Rows from block 2 of the decoder of a small spectrogram denoising autoencoder, named by matrix and row number. Each number is 128 + 32 x the weight over its row's rms, rounded and kept within 0 to 255. All counts start at 0. Numbers have three digits each.
After each channel's rows are labels from the 100 clips, of 14976, where the channel reaches its highest value: "band" is the frequency band that holds the peak. Only what is clearly more common there than usual is listed. The data: struck, bounced, scraped and rolled objects made by modal synthesis. In brackets: how many of the 100.
# conv: 3x3 conv (decoder.decb.0.0.conv.weight, 128x128x3x3, each kernel summed), inputs 0-63

conv.92:009145133196126135113107109114144130100103106111154117130046213134128157148119107121108124120151159136137105109107142137103105096129103203154121120123130238128149149143078071106145094130104099
band: 4000 to 8000 Hz (100)

conv.81:082098091082070170159070140140126112150159038137129180151060132116130127138150151123129140172155139128161095113128145145151137146096118045145157102110142121131190076107230126122127137113150111
band: 0 to 250 Hz (41)

conv.72:126162141176195144113119160100082117136069184086130087127127245166128102098093128084112128139084155125131130127215092130180125146126092193096115109139134041152126165138134150085125118148111188
band: 4000 to 8000 Hz (100)

conv.118:098135072091069145134061123131206136144099079099089129143132108164096114144134084094127144117121157149119157101131156179092120196100139090099131127134149087131203123112121159119131069098131064
band: 2000 to 4000 Hz (81)

conv.18:113144153180225164138052109155147115153073120064127099142120155176083160099113146177129172148149128122186123139149169107067158172133084125103117150165127120083135134096093127138148129196161144
band: 1000 to 2000 Hz (39)

conv.102:114150139129130159097120174087122144102059102084132073126130138070137107104108089071093128058148082126089130185148127111194091121142136052169100174133079142116123186152126121155105074133094127
band: 4000 to 8000 Hz (100)

conv.82:065134163155089114096063082124147128168145060069162164147155099070097118132131145193108121156120143138065116146118152117094138088130125081104095178145135140120112090133205136122151205146112133
band: 0 to 250 Hz (57)

conv.97:096107131083185015111117170116142106142101188149155082213163131179156116129129153134137100127100093148132130142072153106096109116128145201160131119123092140080119153115121117180130198167147096
band: 1000 to 2000 Hz (49)

conv.122:110131123164113106128105141153116115118161096091136177115076095070118180140096061201123058137185116136125084104115184157130131110091169093181112128165156234137100103146158125084173104100159091
band: 4000 to 8000 Hz (100)

conv.107:070114075088150063130173127159079072090117061127148113143117188122119069106135150147120136127140117130188107158161115080197090141120197077185139087128103130123113130115151039154135115116135115
band: 2000 to 4000 Hz (52)

conv.78:184129162114090143132076119202167143125164162086136079098167147139143116117151141155103138142098150111108137138182113152103166116090098090090152157088105036092177144125040117132090143166116119
band: 500 to 1000 Hz (37)

conv.46:171134114099133083104114141137079115133147149153136133080171099130146092137137063164111110134131219136117142069040132188206082089117186196172130104113117079155149113141165167104129181111113096
band: 500 to 1000 Hz (38)

conv.69:132078079096120163133125129123154153110044157159160146199146150162113094149141145060119125094081118147124126101056104096130067138216109109115159102080105165118134154107176107123068111149068100
band: 0 to 250 Hz (44)

conv.123:176116182211085193145120169122106109137102207125095153136090179136131118146127125134125126129128151111111144118159130141102122118078122140205127091133140105134174158129140206071141129119130197
band: 1000 to 2000 Hz (48)

conv.6:102105172087114161114105095125112148115134095118105137124129034089104118153124115127149139162172173139138119111138147190235106144132091112057119114124145160147138129142170136098135104125116156
band: 0 to 250 Hz (59)

conv.119:140138146106041132120158155141133165116119104144145153172108071086150129163103118058072123103141058119051101141116102084166090080134149094109095067139127177176179099170170149092141113091113159
band: 250 to 500 Hz (50)

conv.13:135124145121172117135131131081143104152105126114125161090155084060145129104155143142130164137139179133095159108045183161206151192156119139148149125111126195138063100099154177112140181128132140
band: 500 to 1000 Hz (44); 250 to 500 Hz (30)

conv.3:158100128086117173127125147140095106103174115164133144164129120172134173134117078087189178110087186118131102121159154088159100131163070141216127150131106157098081126129102079099133082132146132
band: 500 to 1000 Hz (45); 0 to 250 Hz (39)

conv.84:158104158204101178093132104118079126150150090152150127077170155139125044087096095174136117168069151136161132189128092168196123163148145129116134123114141178180142105107182157131123099135129067
band: 0 to 250 Hz (100)

conv.100:147154137111150107121112152065125126152184129129102140157095106082111119156092123116206168133104210129079131141151090087185135129123075219122096143194146052126185091146199123145139147122189157
band: 0 to 250 Hz (100)

conv.20:116121089175075109137180178155125113118132056140152119152176157066118089158134110131153122148134159103138149200174123147107135145141210128131144105124183108159128100122165088133094133159104104
band: 4000 to 8000 Hz (100)

conv.99:140131125109090114117169168057131144126114100111130149060168150122123104202118134076106123152164159112189091105145111123158127193118129158123125121132151148133126129150193207077133124108165056
band: 0 to 250 Hz (94)

conv.5:100089117109060090123162145255161125120165144149108105124114170181153185154133078139119102132145102087176080100179161165158146151158126104125108142116109160125154103148119082148142139109112052
band: 0 to 250 Hz (100)

conv.79:195103095079181079139091105138114104146125128176101144173097130166172118098137097115187115180116168112108106120183152153115111095070070121130146068121153103140186111110159094156126155146140145
band: 4000 to 8000 Hz (100)

conv.90:137125114138083103120160116150154102119104144077070125108083099142125162127128123081119134145102134098150111099158140192142162113091127037189118084130135156139100139129163137143107082128125117
band: 4000 to 8000 Hz (100)

conv.109:159122149116128101132101125114089158113121157215081133157149030137113082106141085096185182118163210147147123059121084162057104146127149127055144179125146205130148108112139083155128067133117119
band: 500 to 1000 Hz (98)

conv.70:120126103143155122116174166112154152135101149112133117153178150123115176089141108188147108142156115105139135196075169154124125123147176179154136106098119148160066052113103196175116157089125090
band: 0 to 250 Hz (35)

conv.34:106167133118089114096095158147192153129119129104122099094115180106150154107085154136091108101134196115137137151114071143079132157168154205108097131176142066138135149160065208118123142107159135
band: 0 to 250 Hz (89)

conv.17:154121108101165145171152099191117106115143189131132130140139152165104113168143132148126135144128161110135114078159152101087132146127142255129169163096129132112169137136088075110091132138112139
band: 0 to 250 Hz (42)

conv.115:180161182125235093102199111141137130122165189108141123085159106129155120126108096132145139149113117100150099120173117135144143155042152084115097086167163102141162090159097149124138121113167132
band: 4000 to 8000 Hz (100)

conv.26:192149141138149199099107084183123159103133125063152097140156144067155162126098102127170121161073070141122141094145084072058125120125114079084103090156123119145098137126091071161139104100126142
band: 0 to 250 Hz (100)

conv.91:080109116112089147126160133213126119113123177167152162135114018142145037180122144149127117150119044153131120194120096171118124107122139077159114115129136131127124144127181209133145109125132103
band: 500 to 1000 Hz (53)

conv.35:117132170161060154129161154169169113157172027211138108150091152163129107096129215127164114108110149129071143153145118156128163140095088188159130131133126146126120139124157116144118158129136084
band: 250 to 500 Hz (69)

conv.66:158127116175130122135136109131138137127131147059130109164154095072124097102136036136180110135099120127161130068137097112201129133103137184084149094097155178119079155102141193113099079133094050
band: 1000 to 2000 Hz (46)

conv.124:126106131166083106145145080134144121112120112118148161105117161070166084117151098125145114122134074127121096106150089103146121087115194119175176172082130193138136144121104079138087130129117116
band: 0 to 250 Hz (80)

conv.2:175136147144124166146137181124171155128112081157165153174140099182104158116128045101129081086164092125130109159110101091093091139118183011157126108131113168112140119117129134154125131126116112
band: 4000 to 8000 Hz (84)

conv.47:081116124105154127158076121124132109139152091113168159154125175043116148138136189119146125109090143148100105130082111132168093144115150148182162195117110092141133114095131075108098116131082120
band: 0 to 250 Hz (61)